config.toml
encoder_arch = "resnet_bottleneck"
model = "audio captioner"
dataset = "synthesised sound scenes: up to three everyday sounds over a background"
train_examples = 26041
time_shift_ms = 100
n_mels = 64
hop_length = 320
input = "log_mel"
spec_augment = false
win_length = 512
tokenizer = "word"
vocab_size = 93
encoder_norm = "groupnorm"
encoder_activation = "silu"
encoder_weight_standardization = false
encoder_depths = [4, 4, 4]
encoder_kernel_size = 3
encoder_stem = "single"
encoder_avg_pool_shortcut = false
encoder_widths = [256, 384, 576]
fusion = "cross_attention"
label_smoothing = 0.1
decoder_width = 256
decoder_layers = 12
decoder_norm = "layernorm"
decoder_norm_position = "pre"
decoder_activation = "gelu"
decoder_mlp_ratio = 4
decoder_head_dim = 64
decoder_fused_qkv = false
decoder_bias = "none"
decoder_qk_norm = false
decoder_parallel_block = false
decoder_inner_norm = false
decoder_drop_path = 0.15
decoder_positions = "learned"
decoder_cross_attention_every = 2
decoder_tie_embeddings = false
init = "torch_default"
residual_init = "none"
optimizer = "soap"
beta2 = 0.999
lr = 0.002
beta1 = 0.95
shampoo_beta = 0.95
eps = 1e-08
precondition_frequency = 50
max_precond_dim = 1024
one_sided = false
adamw_lr_other_params = 0.0016
grad_clip = 5.0
ema_decay = 0.999
steps = 5300
batch_size = 256
epochs = 52.1
lr_schedule = "constant"
warmup_steps = 260
weight_decay = 0.1
adamw_weight_decay_other_params = 0.01
Rows from block 9 of the audio encoder, named by matrix and row number. Each number is 500 + 25 x the weight over the matrix's rms, rounded and kept within 0 to 999. All counts start at 0. Numbers have three digits each.
# convs1: 3x3 conv (encoder.blocks.9.convs.1.weight, 144x144x3x3), inputs 99-107, a 3x3 kernel for each
convs1.0:474565510543491474482491497467536482442466486522479491482596476532499513531482526478523510542558490486481529489454521494555498495515495530454496520513543473480503540535473510455529471568527503486528562498519473530488533479516527521506478500495
convs1.1:491499515478497501544467496506433525492514480481548494476483463505497487525482477472487525471484496511516533519499516487489503549589507490511519521458481505530476505511485519487497513490500472528515506538541490453471485510478555477488500456472
convs1.2:492480501494484504455488487470426482433497484519506495502528523491487502478537524504518513468463507520557483506521503540490553511548477463455482500474481500539507513448509508535511505496506514512529515497456505461537460533505530495520508488483
convs1.3:511500489502525526515499478505502488521499533509502479504491494506514512513503519523512468495508520504469490505506529494574513482528535487519534494490458520494498475533483495486483545470505481498481487531522478490523492526508436473549536502492
convs1.4:450509549489477496522515482470516534477529469496499500454567495474489516514488444505489529510488578487537495512521481490484577534517448503494492487510491551489502506523517522478491495444498494491506501483579485523501509527550542532477521480447
convs1.5:478484497501484528507521488459463482509501534551491488482512492491507501513471520476478462514508460510484531495477490475522538491504471527531462510483539509491522486550546494476509472481538522469483498488509509512478485513476497524526502539469
convs1.6:488515501468463505548483502504521538471520494511467511489480495465567480500541475491492517508467520506500506508514517488483513461460506524488506503460487468525480495501545469489480480482465487533465500494467520496534519472513482521506523480463
convs1.7:483481544497486482545548511502533546503480536496495480483512512497517499483493473524514501477501489475521515504478470483544473454496499498453491490530471472488465525473460493464533513458484468553499481490536532516474491461498448466471516521472
convs1.8:464463475500480511475495517522477480506481481515492516461514514514498502471484495482477492516493505487546495533499486482539484453456486512485509524532567471488570501460471483516501502510491504545464494478498497524486492483529496474475514421491
convs1.9:507519554460489525460490521517512526474487558503473505529495522483514481499470496498499564463540494526508440520511528539517520476518464521480525490480523490454537514514478522464449514515508510508526470466507544515482504548496541447531476504519
convs1.10:486475518489489487567544471476487491498496483514505486479506498512491512500539464522464514513518511521513557472503504549505467471492517507493528490480466500509529521522499517501517511502484499482547534507480512523536488497497522467493488573544
convs1.11:505481523481515533478499488485501501517501488493498555487466526522473451499510477500492503525493536496467477477493508512454521474499529499516485488506537483514546483541498497509553474504476506470499487468628478527486546528486478505491475515472
convs1.12:553539507581501524489482471514463483515450443506517508517485506509508506487524484516526505507516515508523486502527499479484482483524488510517488533500486481491484547476457485536520490426521490478514482506520497571514477528525546491452497481531
convs1.13:497489481515520493488477532509485520495497490531481476472454483482504516480495514465499482533507500507517502519502531509476469476515507511468528496478482491508518540495520525492482508467506489472520489502430486546503556496504499498482495506507
convs1.14:495486496521467521550481458471489516513492478480499536540515486494490466502488502488536474497491502496464531526510512485497497491504545516510494519512479494463496494510529476514522495522484507495498476525453492519487537496496460495521540513510
convs1.15:485502551484533524497516479492495527510500493479499539507470533526487465495520481494512490485489470491526483480490495490514490514477490504519501471497525486518500475532502514492528519465536498497477513483548493512460529473505516501472502516483
convs1.16:466535455486460490541503552483475489503480551472521533456504500514547505490534470505502507467515483513515532478497505482487532497480484500491508511508460479532496515462511481480482488504467498559452508462487528476519538491511472495509525471504
convs1.17:524515503495499504494473539482471484478582484541436508459525499519511524525498517511494556521482481460503517497521510518513471514479522482503487493537505536481506502470471476504517489502515510557492498459552511514487497527526512510468478531475
convs1.18:515510515516484496466509439500476502508530558486575522487493509513524500511506480510451507479491516448483499485478516439527465513489542482493552493501506525517525492493517460478499498495491485519528496489485502463484521501481497492478444522505
convs1.19:490548519529460506462495505520444520496464511508536542525478477470488512484528462486526506499518515529490468486490459498498527493532467491475505476517467508553498485471474476523502494497485500484522508525514494520494493534513527495496496485502
convs1.20:559494506431482515494486513478473500489469473472504483506476540485467484538490535515511479472486499528479492437511517498491452525498482496507485480507516499525487506518497520474498527487484512507543498516482503538481540501481514486466457485517
convs1.21:514495503489523457516462474484485506512495457483520488504496486463500481513471475485463497486509545515481508497454503523453488491497511506439466515517479462523501536481528522542513478495502515513503495476443498493508488516524466462506534505494
convs1.22:462501495515479503497488490504513512500493519508524474513497462489502509507450492506508484497467508497524469494476524496477490485538529500509434490512517499568521456453508520550483514466477495454470471486477544489525513471499524504503543496512
convs1.23:466460510524453485487533487478522523505495454478509466535511489518481520475516547497474477478453469469437504515490502507497476462518491513484456492504505481495449494552455489480504486482520496526496478514485518449533481526501493465488538500456
convs1.24:501500517496519495490555522509544479505528514495442517476526491465490517504490507537502495496475497499476469490501521522505450526523490505506557502483465474507508499514539501494538495503498500497543495512448520490474465483470490482476510499503
convs1.25:582526524460465525506476493484488534492499525498472511539549537449522457511430526518509486496516545513484502511500498490480503511502471522501497492510503490396526495469473482495490520491486513499478524492509474481500444497470503517501480512485
convs1.26:497534482513483480501521497474530470473459517500503493529501534490497473545477461498453556473470550539488493441485477492489480533470468482500559501487520509512536507481503493501494469501499517479458508527495497525508463517503500528483470494513
convs1.27:516508493542473506477532481491474502523499531481476508488503530507563443478528517491470521508495484510458527484521495465482531479506521460477495498509504478458486523493465497530484503503475483496466476459480473561486515504494494474478469501499
convs1.28:509465555521493513517517500543466482499524507528485474513490494480524467510476488491548474515522512499458477470486513490502503485497512492491556522495468489464491483513498504468495518473490526503494466481479507509524496485488537516494499427507
convs1.29:471496507514476503509513533481497484504503458488513566487467515497529501475515551482522531482497483514543499502490492541511466529541467483543447494504535486503566492507542528475523502523544503477601516493480488521518513523462528538474492542468
convs1.30:493474520515534513500526513504501477544467516509449526464503500487492441493478491518550533551469498475516506515494536525509509515503513517455498524495467500558466475461516495460534514484517480529459520501556503482455488506445521470500491471550
convs1.31:540524497523479467510522472500503490502552492498478542543506494495498532524486509473478518525508512518469495442534528509516455494456500537548484468447539490535483516516513473506500490517492520476524486510482498484488534464523507509510509504503
convs1.32:493480497482507496513502498486518501508534497476487534503535504518472517496525474517490488498526501489520484502459557519506460464523528498440522474479513527495523490559521468483493489500508516459508502477534496523509506513512479471451517494538
convs1.33:530505509537459480475460523500441487496529516526501493491495525490503462521521496486488484516472477508508545468516520530483493526506497470503489462489455531497552474487538495519524529464484485481475502518516526490516444481511493535469475534518
convs1.34:516480494503532525503497532499504470514532553507532522461508488482496488484491497466520547502524468532476536540468504480450485480520496496448552501478506503499517516470485500486514464488480500465501510502503496491520497482504507482488480528498
convs1.35:439505506489478509511504466494484510488497559488537520518507492457512475549484526487538507487494494536493535527512521463508512542528455481498482531519522528501513477460506523510485490497475502517486527498504501479538493524499512503509477522508
convs1.36:511492492474456502504507474508467498486548513477531478484501512522526509504502491510501476494531503493493509439480541546496462468532486523474469515501487508521505466516479515494507482517485542490493482481497494512488479519522468499512514482513
convs1.37:483497518488529521571525449494503471530499485484522501527473495499502523479525541466471526450507470511511519481503505493533498508478484486490475533519487480466530489499509503546456495502447483487479518480465468520507479546511476464554509494517
convs1.38:459521536479517503490500505537484488490483515521471546543478467468511490546490471478483489495485496538516494517499519468532514497540479506521474485501500491502496468451532555513528507490473505526437519492510526466477479508549490485548517499447
convs1.39:492497538502487503533455490445508544497523506497476476481516456532449495469493509549488499514570496479537508528459482481501484493523509525488493534494480508478510455518460494480514507482488528489499473443473508486511531518510493504485488537498
convs1.40:538459490461473525529478491487496479525492545489553507505487537506516528481510494495515485515500523506481538510527438520469473508495497499506533518489483497521521518517520494497555497499511529481524479474523512541469522537511499473497497537550
convs1.41:466494517501507464467590516501534506502497509493514464503500513498504484526519498497486503557481490517500500482539512540450471489513509485498476540509460503519490532514500493476505502501512496497497509487509506450512502521497533513482525490520
convs1.42:532508472493529546457492511519553452487486485509473537476511509502502478516494490530508465494511513503525485483494509525546474448472534493484495521510497514500536483522489505475487488523505529443498512484512501477477460509486524484546485520499
convs1.43:488506500488531508537476486524517509464484528488519529487512441498494494464515475541497522497446523513508453516519492496439521523488473514520501553542461485498521491516493453478519489471482506491511512454478520494512492523495501516493480493502
convs1.44:476515489479483465512491508522495496493487521503461448513524505510513502501507466511464506509514475522538509470530520524473513551494506525510476482477493499550484473499493475499474499500512517486522461513476514487480484526505512481521500525431
convs1.45:506483523488530480495494476481479511510424518484517479482504465464488483512466507505510463489494488499495537485459513522508439511475521469515439533511525496480485508505466527482509491498503539534476485474516450522511519493516531507453486479505
convs1.46:519523487499499535501495537522491501500514511458524480491505496442542523506516546536525504508481514499508491499516492519443462485496509503485501485512449528518513548496461482486511485516485504520532496498531504468473514513478464517498550453507
convs1.47:493473516529454509500471472541479489499543438555471512494514512536492515466543458554501528458493490512468516458490509476476514574496499501470481518516501513537493497494495478476481495485494502480494494508493516436494540518470548489484536465496
convs1.48:475510515485454503516547513519498522479481464496516452511509473507504458508507499520502517510529507502483513492526526508479473467496502512557502506514475530518503506519504479510474525495488485529506504468537511500489499523521506487452469489508
convs1.49:519533533488510483539487488543542513510484495480487505512545491458483543491482481488510511458500530496493464499514458476483486507519474505481485493471489505528483486511517469515504545487468506491491515471503497492479496499512538512480522483522
convs1.50:495491447493483506571533460518475467452520477486507541489523489471499514507530476486526497515484490488489508498539505478493538569497511477536495515504502511494512482526471535447493500513550477489481500475543515488479486493495465518479523533483
convs1.51:512483523472531476511478494505435574510543449469556505499488541487487454491581507475488531514509492493513488472484472514491485526470495475464484492481534484545527551499533493500489513491475509509513518514513484512543478546492457559554501533477
convs1.52:533450530521491498488516499503488457478481529479547491535518523491430577507506490468501502499485519493488498482536501499499479514499479510482487470520512502478484536495498496509502489491471519541521487508493487501477499500524503484502514482462
convs1.53:484483503519525504493479508470474502454486487499461483490499534483455519498562478512579524461497524505490516463456505453499487514533486482547510500495497481496490496490477503543489514525479515545486498520456468530503527517520493452494515472517
convs1.54:491560466498501526484479508481525502478528482471482535467503512487470489470532534521514519499479487456525503467513505466466496527550516493556481501491492503510513456506515492495482520460507476527521505493489540476494476502513491502502507476538
convs1.55:524485537455525520482499487471494489482484561499499508477501481546458484540501505493536532473500497512494490473485510474472481485471505548512522466486498502521476518498522529512524475483517533527500506505511527532538534483476498506466480471474
convs1.56:458509471513496478535478493505487468491454472472474519522468480515520508514524530511555493498495488502508495525515483503454508505510513480493520486509470495464521496481464494468510512500516495491523506498514499517482507551480465505515516479483
convs1.57:524536469479534495483469473494507473518514504531501477523514535504512521513498460522543487482457508482463503504485513490514526471506473473491483491502511507476489471486486470500517503482487502536547517533544500528435512561491518488507493493493
convs1.58:460501512517520536484508469473496485489538516496492515497523458495497499552470479516480510484528474532493531491490535459511514529536475531505498472495506494484483505509567485477480512556462482527485522480501463517478505510514552508509539489471
convs1.59:522503510473514473456479490491501493524449490472488494510482480500487493475494538469500441513468489560508566467448505455515505559526498507517504521481533488541527510468448516518545498508532488494485509503490502444482501489495505467488493524482
convs1.60:513500510449507509484436495487508539487496468485534517516493523483489486484515466517483506504496448494474480512533494517523464472465545481557478558477519547482450479494567498501518528500498496469524475490479500460461504510522526492477484466494
convs1.61:509500513507521445521459534476520490501486552494476488482518520497503512459494488448512528531476534507464478520498532490462493497479536467491506516487489550486517528497485475488530456508461472486534502531491520539482524468466557539496468530501
convs1.62:493455472524487506505553544531525473499476472503543486496502490479528517527517475522505509491533494478434494478502509472478484506487516491532527456511518532475501484519492475513495493486485505529520515459501493532516520487488527486517468534473
convs1.63:476522503484464492501510471532476486521533518568500476471559510496494486514481488515445530509481511444508501490508542492486503492496472537523481508506471464509546466520575520473482519508508491475536492497528489540484510517503545491474468511519
convs1.64:551483495504510464496494519456491490480521512499455510455471534486487497458569530488527509493471543511526485492496467486510473554460510521493478539435540458563522548505503467509489468494527448515552533512508474423534495472470489488495502468496
convs1.65:491516473496509449468499516459485488525470451486469517490525499515500464482517506522500470535501507455512499489477522470504531468529499479505500501497545523479453493487494501486502479515477498537532503499506494491496542490514487487498551538513
convs1.66:517526467460485503502445481491502529481526544515535525486470551530500468505550519535476531486498466510524484459482513480493483554577500506470523470491475487520484479486513486498500509483497521489514484579504470459480479512509518510501462478512
convs1.67:446486478507518506486493525505466494466491514485537537479500515506493460461495456521494517484515476496524453474535466506479494493491477461489507490547488527469524502468503460486523515504494514522481501489483490523545522481492485504480540499493
convs1.68:566499503465499484480519459470468493472473536495505506514494510500527500499461453525485473501512475426514544479485516523507494506492503487456517527499496500495516490491518501486512477489552503483479476512528501513484480471477517458539475527470
convs1.69:452520533510472488513466471510520488498487472489535475527494469529503475530502530509538533535491513502479521492499492468547493531487550504464465487503519522496496488541507508465499486515494456453497481520516517548503513461487470488515492505491
convs1.70:547605523473520492533498489526502524492525505449488551545483490512498482454490487489482446507486502494509506479497476462512551514534486484514466486509496493501500486488461493511512502481481514522493523495463492507511462497508512500508463513477
convs1.71:499514526503459515483513515490505543482511556505561496507525535530546500494497502543478533513496541492536497510508520481498476489493508499495540515522495491493487495510478532510470527486500483500460512451515488480475459470493511491494529541545
convs1.72:493487516518498476493473563524456462500463529492547495462519472502486496522478491532518492512510502498474502483474520489524420494511551516483493482527498528507509502489477471496502509445512523509472540511511507462499494557533469469506480478513
convs1.73:499500571505504511495495510469521504523513498487564499498458503484499462486496498516506526500510501470484469481479498534463508437536488540436445500503519483523498513538494450483496498475497526502514475519471485468507503483555465520458509506481
convs1.74:539517556459500536477521533495480517489522495529482471481469476500488533528445495510524510491503512504448495481502476552518486503474481481535511470546471469441502490468522491543499507491534532444502503478510515490492454547546501485541505562502
convs1.75:523479500525530514483529522476516525488515488519481461485500502487472484508511503573495500499506444500492586494485482519504499439524481514498490504499508485516514532481510525480464486522519509483464508503538522494549502542527457466483531516505
convs1.76:547520515477511500506515518446466512473521474504572546472537481496485512527480511483528499522498525477464474467535519479511534527479485550493538470490484508464472489496491488518496487485488492454530482507483504487506478517502524492507470448488
convs1.77:487499468523486485456487495538519471486512512524485500488475517523500497516470484537488496513487509484486478452468499574531506488503492500491516489512495535505480485518510500502530484522477472533471484479525521508464489488492459517498541457540
convs1.78:489516524459504508529524528506481496529499535517500454501531472493514497496481521541524502509502522514498465499507495493458520480499528520523518524497518486479463503513457493522505494494504480488498516487498462554529471495522440532475497499447
convs1.79:505507479493524539497430488531435483493475500464500507495499500496468475514457517513538500561482502510517458467538505510518439471470528462512509500463462493495488483550476511495485470464515520643465522445520509487491519539537480457489449501476
convs1.80:571540482523477550481522485500475511516541474542449519480496501530474509515500477517503483467510488456489478512526524522479461511504480469533470507500528542485486493462512496496499493461510546483489500509523493505481483505492445471528514557529
convs1.81:492510459513474493515558560482485499469503489499508478535477503499497496509505510521503502493490516545516524462531487503537520498483498501515506496539505518518530494461466513482507487481499484470492501443517504465472476503539502506479516505491
convs1.82:506479540498473514479486541503484514511508498499463498472525512473463456546506483466503485492471451506533481504513475545467501491502529501464486508516527482456493514541501507484451488520496521466491511507475455544464503499551472480504503490525
convs1.83:508468512459496513468530479474523519480471500511519495523525447475515493469522468501487527505475522466540472517519526528468465491507484506536494469504516485499510532499499511474482451516504507486506520492493539490503515510486462507472567511474
convs1.84:527494472440520532525471483496501518527509554471454477495548514520516453504458511499464558458511546496550490475507495487488465478519510482493533476515474501486506509484493505550538505503502485523459489500491526492504523494489469497464472572507
convs1.85:498486476472470459499539454515552469481451460490458497508517443516481457465492517488528478487479461536465541470532523524495472514486494535533500542518499528495505461502539513460484515473484484458510484466506500490486505478511466443506527567487
convs1.86:513517482509520539491509486487503501516475537466500516530540513487500475498524495484515466503534529488504443477500497485482443523519537508478486495565468538462543510520504493499495498469462488494487515498485527529526494568516515477493511473532
convs1.87:508504496504480511475494485520447521491546491503478452475482557519474496476541522539546477520536497512458508508516509538466534484501499473550464521463484475514522505510496474466500513540463496466523498501492475518478516481477476506517530466513
convs1.88:497522486438505505554553483524492494473497486519478447490512498498511448482487483502557534527500497556505527486501513496532496502456519517471511496510514507490487505518505539464497489535503492569491522504527504524562516485501537492513479500495
convs1.89:490508472495469497462505486472490551490504491505503474484497509507515480515475492519502544513467498506478471520512547517494496490537486494491517529512521516494470514524526538471515528515518525467497500518487491470532508531495538470530473502443
convs1.90:467460494528501477446520529527491536493517530503552481497525490477519529507509429492500488505488494489509536572470470448508515467470513498496547468480511468531508589498508501547473475486510497496517506512446522488478470514510537525491542528480
convs1.91:494494508494502524529512460494462502542482505509482493522527469478517508507532496497528488487500489482552491520503568494473517473509498490532496524469504509462496494506481522518475499502499479487484495505505483473503522486489476481525515460487
convs1.92:515558529476498425493481509489543478502559496489514528535514497497483550495511488500476473509459547468459499524497496492451504544514517479512475511472550520459477462497522451516528534496488517498499476479466507479513473528481519492511450541501
convs1.93:529510508499521464486450495516529481501478457466448567496511522479485485514504462531469510483514496501486480482488548472477460527479487503531478487456508488497470513507534504507481524492509496504495474493511513480437489501511477469437514504456
convs1.94:480461471476531504491511475527473487538499531511590439505527524486463524512522492504534512513528469521471520497488491449496521525476498497541477491496499508471540546505470489499493517488492463494481471506507492499531498509496501479480491541537
convs1.95:497514458518517508487506508472581503478492506492509544465569480529497515525478476496484514485489465510454474572484497475501474533478552505553482492487519506459484478501516514487507484513501452445491520496438517483468463492508524532462512521524
convs1.96:490503509511536485511489523520503464532474475541504478463499488492496507486518458463490494497440525528492512541464509475491510548527485504522490476499522564497476484523490524534518497474501530497511510521499523492510506496459541513425487480510
convs1.97:513553516485487499483513486490525475474516503536457549480500510502480469473486448449490490509488522482526501505466481507495539488473486534468505492488476586533475531497478500484528478514477480535503529492503520512449486506525503505448540498479
convs1.98:492478440531485523536474489513481520503489496512512510492470504500539439496543499509480494547483510490568504517520480488461491483487492472453528525507474464531467513456519518512510497537453485511498511520480478495578470509500492509494453510531
convs1.99:497481490499491485471485493494546483486516501510474478510507519464484500524454509484486541542479468494510480499524489468472469504500521501504509500507522482507454477488518518470463509510477522498500506437466510501524468470508481488473531471500
convs1.100:514500486468471468498471523507483498534489505471466488474554538510509508523488468496501499516533492479516512512501467509506518502477527484488492486454476491504523487519485548487473474462501486473495476488527490497480499490460476503546511510500
convs1.101:543504458496489478483516500514490532510485515524505506535531504535438504500521506477512493501509465501459493476495500489475514515517482484522486485446517499453481481526551473501507490523489506547503499491524478532513473501542459469512470500483
convs1.102:508463487491522516511526528479475525489499551482543450515543478475461467470499501522539503470454519506521512501471511498493442479490501508480470531527485478522512520485493494482529476527510485514519497470501464509487479473543486531549526477473
convs1.103:470495502463535527491516545509500544544492480483509531497533513505508494522494486532514495507521467474495455514454527474489499504529480513462471471511471523521480525530502484456535491492484537502500479511515506525507505470520478497539484556499
convs1.104:526496518514480485482476520515462476547493543489468542466516518514482513494529481549533465500507507492524492456516486502522533512481477533496515502485585484528486503484469507465513519521508494501538520475486512478474485515549497509510495483506
convs1.105:494511511499525474476471493493532487518488480493476508490482500489450537503574505500519554524488475515540482477554530536498465493473528540459523516480538535567544573489498462534518543493514492476519509480461502422587491497570472483459514498484
convs1.106:506513500463529495535475544464497518544565518511473537499532468491457514536543458500522512502467493506523476502507477471505479552546503521517506481506521470456478462500532503525493488485519508504525509489481487556532495518475510515485464507500
convs1.107:544524524503471491519534483516475500451495473461487485488498497456506500516457531500535468482467496496488504522521491496502480526521505476541508485499517503459511500466498528500487527486488526449482504516534481563542477509569532500523498513470
convs1.108:496537499507553457474496490473457490503529527481515464483465542479484526500488538534530509506496516489522532493479508501499462516503478495436513474498546496553483496524462526463550497500490481510446513509513493471516487483528551484478478478536
convs1.109:537546516493498484534483521464506501474519514484462502485534480492472527536456501532498490499511475484490538461515488534452500410479458510504503515477508496538489521508446496485497529530478523520488462518503508501479478488535483496529533535506
convs1.110:474506479500474460517489522485504517497465520514485480451474524527498501528485482526538498454504495510470526515513499578509412481507526505540518477487502477444502500545504466445498458518507494487492507484520502529470514508513497471486449512535
convs1.111:498471514527492505491477488464460450501486504524561545489498473467506530472528527506530524515475511535516498497476490458533515507528502531541474471503512519468502540507505494485537502514481514525517561541492482515517497521497496466536507489526
convs1.112:478500485505544439536504489506481540523470515494544490492473508529517483481570500492535513492479533540528430461492518514490488493492475517487500473529467493514538506510516519451507522506481530559533447505529493471498492499492474470505528507487
convs1.113:464485541532508494539504511506467484505524480507521470584467456520491486515493498496531474518523487497497498484466508469499489536507543474471489488501537545514501535524474494519476504493461498506469506505519518548447488512528480487488548531486
convs1.114:509460448515531570497450513479457492496485500488492555500540543496495518470537506481481505483534493524502514479476504486506534510573525540452479488513534471494486496506515483482481517474473489516486491522501516461505510509521511480496498521514
convs1.115:500508516484486461508493493476547465517513471514467534517509506493495479485500483507498528513536509492493512521531507504494525463514478516513498466488514499477484531465443457514522534470500488479503470502492492523505446497512503457501515516500
convs1.116:522515465517498515544495467518486477498551514511527507526477484471527529517519504523521518524479507491467539461480488498452475573516538518468475495521479493471498486553549509471517498496541492537521494519464508536511473467523509496486509521495
convs1.117:524527477479465521514586560488477503462546505506465486490473494513516561502481458505453505507523547488490474508515495476555567522476477500466439472480543473504519506526511508466493505514483510460481501485488464470521510496515509520508469539504
convs1.118:519501494462464483504531473467501443509500520527517502482502548468480423507520568520492492506497465485494538503514503467485482537468490493507526493503462461518469539496524485516492488500508529504501536534460467507540505511520492554501511525502
convs1.119:459521496465481503560461460502494499511484497516501469481490485489534490501479535496492525494512466493493486493487514501487504505526488474519512501527548460461487508492521454494494500478536501495493470443497535514506514481429496491476488505505
convs1.120:546492481498478504526495498480468537491478531507530473489481526481512503546468497500505506477518516519477475512497507497492504469449516478449465483492463514518491517552461489474538495472496512503484465517514522445508485527494516435469436487481
convs1.121:488502484496461526499568527522471524454475456478502473490484504511521466506489502427481502510526514507462485513458495507473486491507529485482488491495538502496459487506433473467521498520498499475530525480480504519480563572497486494463524510544
convs1.122:472529489525487506480485492480488493534508504462505503479457494442474515504555463498526537491496507484484491549491493449546503508494522501485494511478484501531545483532522502479480504520490499482473533525474496517519512458531502476517512491442
convs1.123:497500501483502519544499509462496516504459473502517502479515478489513501502478531495549474507483488497496485522477457486484502495509487506506516476467516464542489420553511540475533505476480510505503503504490480548522489444489481508479526533544
convs1.124:444537480541485519481519510517476506496515491523500505487480452510470501493486516500504563476522451496498514476495483513498481509490464461479497509530505488472536492518461513495503501524505514514464499505511526538498526492463453513474531475494
convs1.125:523495540503510474498499484496516494519506487526504486495489531494470490536497511489528493471523503516484500509500497510488488508479533498475501508504524501487522522500503488498467488508525532475494506489466478485518496541516491521489476536537
convs1.126:494486491513511545505494459493497542517495485501524484472522501517468494477522462504520511560537491516476495521484468476503463487474499505498487484497513506524460463481495506531456500470540462539474515492483516485529440527524509478525526513461
convs1.127:507496461507488495522504520515474491477507529512512505504501502490485536486575487512493520492509515508531467479511503494475499522502503504470508503460470484507495486477483496468551495517490472469512537520485481509494515524495447469543491500514
convs1.128:515501446504495515516491495508519529515506492483513521572533500496448450519518513493486517509518504466476499482489510503496477499501524470486517507521504538481484505472502519521498497510490496482526555458502461529502497507498458480516551516496
convs1.129:529473512466514491495489501504498464521501517517503461476472481484513529522454493530524493493516531491479470488502496436489496487537492529496523459496505496526525526479468485483509504532471490520490516518505475534489518561526543513481497520501
convs1.130:502494521499509517476491490497505517492497502473482499523450536478480500534486510500531526503433522460532450448512504530526455489514501501464503471519476506529490525498512491474476475523469507487486493512453481462516480505503539491471492481525
convs1.131:564517487545502497467464516533528490499512550473484494454510475502508467506519515506499496508510507517481535419500490575448472497517496483506486549490524497466458535491441479487489515527561530495540518524504493490481495542488490463492505498535
convs1.132:495505521535452550483535507460503480494525523521478497469485501487484456498505496477471481515514509515510525478509487510511480516480527489542476506495541489443501470521485496508538476498501517443513501540453494479488486500515490491465490484494
convs1.133:468528494534464527583497478490510507468467494467514481496494511472523499526504506494465502496489486488523485485507485502443469470506525472503502501519513508472498464526481522493480490474488521508487492501495484501485489520499495491525533495522
convs1.134:511512500494500497482472461471491526514523503462518503513470455467470494516508490480489518505538530511513489537544511485534483520455540525506487473500492514469456479492502540472493481478475508447482471552489475476520458542539558525499509522532
convs1.135:512478462480500527505526508440499489478522530525502509506480491451474484501494481467491513490514517498468516510503456446506481486456469490497520519497480507499473500505517522500465496515466496485467462483523493544488513567533535513481508495492
convs1.136:519508513467468477468479500508523544490497507505541497552492505518506570507460528484520512497535488492495502500497562444495450482497452511519473519522477465485506470466504497502455508494500517508505473484520498493497520456530478501499562476502
convs1.137:486525498495518519539483495477481495505538480519518489528502525515497482512473511500462476453508467499465526516536472550462459502524506530464482517498487473544518479442511494541480486500487528523470491496454516468530539515446494505519470561509
convs1.138:446539482466458486481529485533532521488501477478525501529514484495516534475489477478487508504480490488532493525467506512492464508464476512464509498524502471519495499508504505485442530510540518547482502507513483517492485513507532485541466453494
convs1.139:555513503524510469489543560458544507448498469537521470527451487451525491507518490474472522525487479470517544469516500518481491504443469547483494492498466508551498504506543536486504484524477509496512491466515499519497480515512500482500529547478
convs1.140:463488500509520449494483506503496474487504465536482512449496514509504543536479535481498506506522529501495494506504514481483469513452497555485504487549497485482523500492556491470550498513477518479486469469545504514523487557502518502512464546499
convs1.141:509480507497476520513511458529466495496518523495514490528486472511521533515508500494493504499465549512490524512497455470509487485514511516494546491521540458486479514488509495489455506507486503498523472511546532495508510500501496422504492502503
convs1.142:467470477532460518513504477493531511495465503503546513512501501491492515483516486516489519486504515495475511484536533487486518514497506501511501520540498506502498505476462528514526530494461505518496496515507488514502483496504491502483513512529
convs1.143:512521508467510515503458505497449474514477560518471536494445499510479547510537485507502536503509479483534501508535490528491497474535492519529530537490461519497558499513521532539459482478512509486571512483510513568476489478482476535503530533510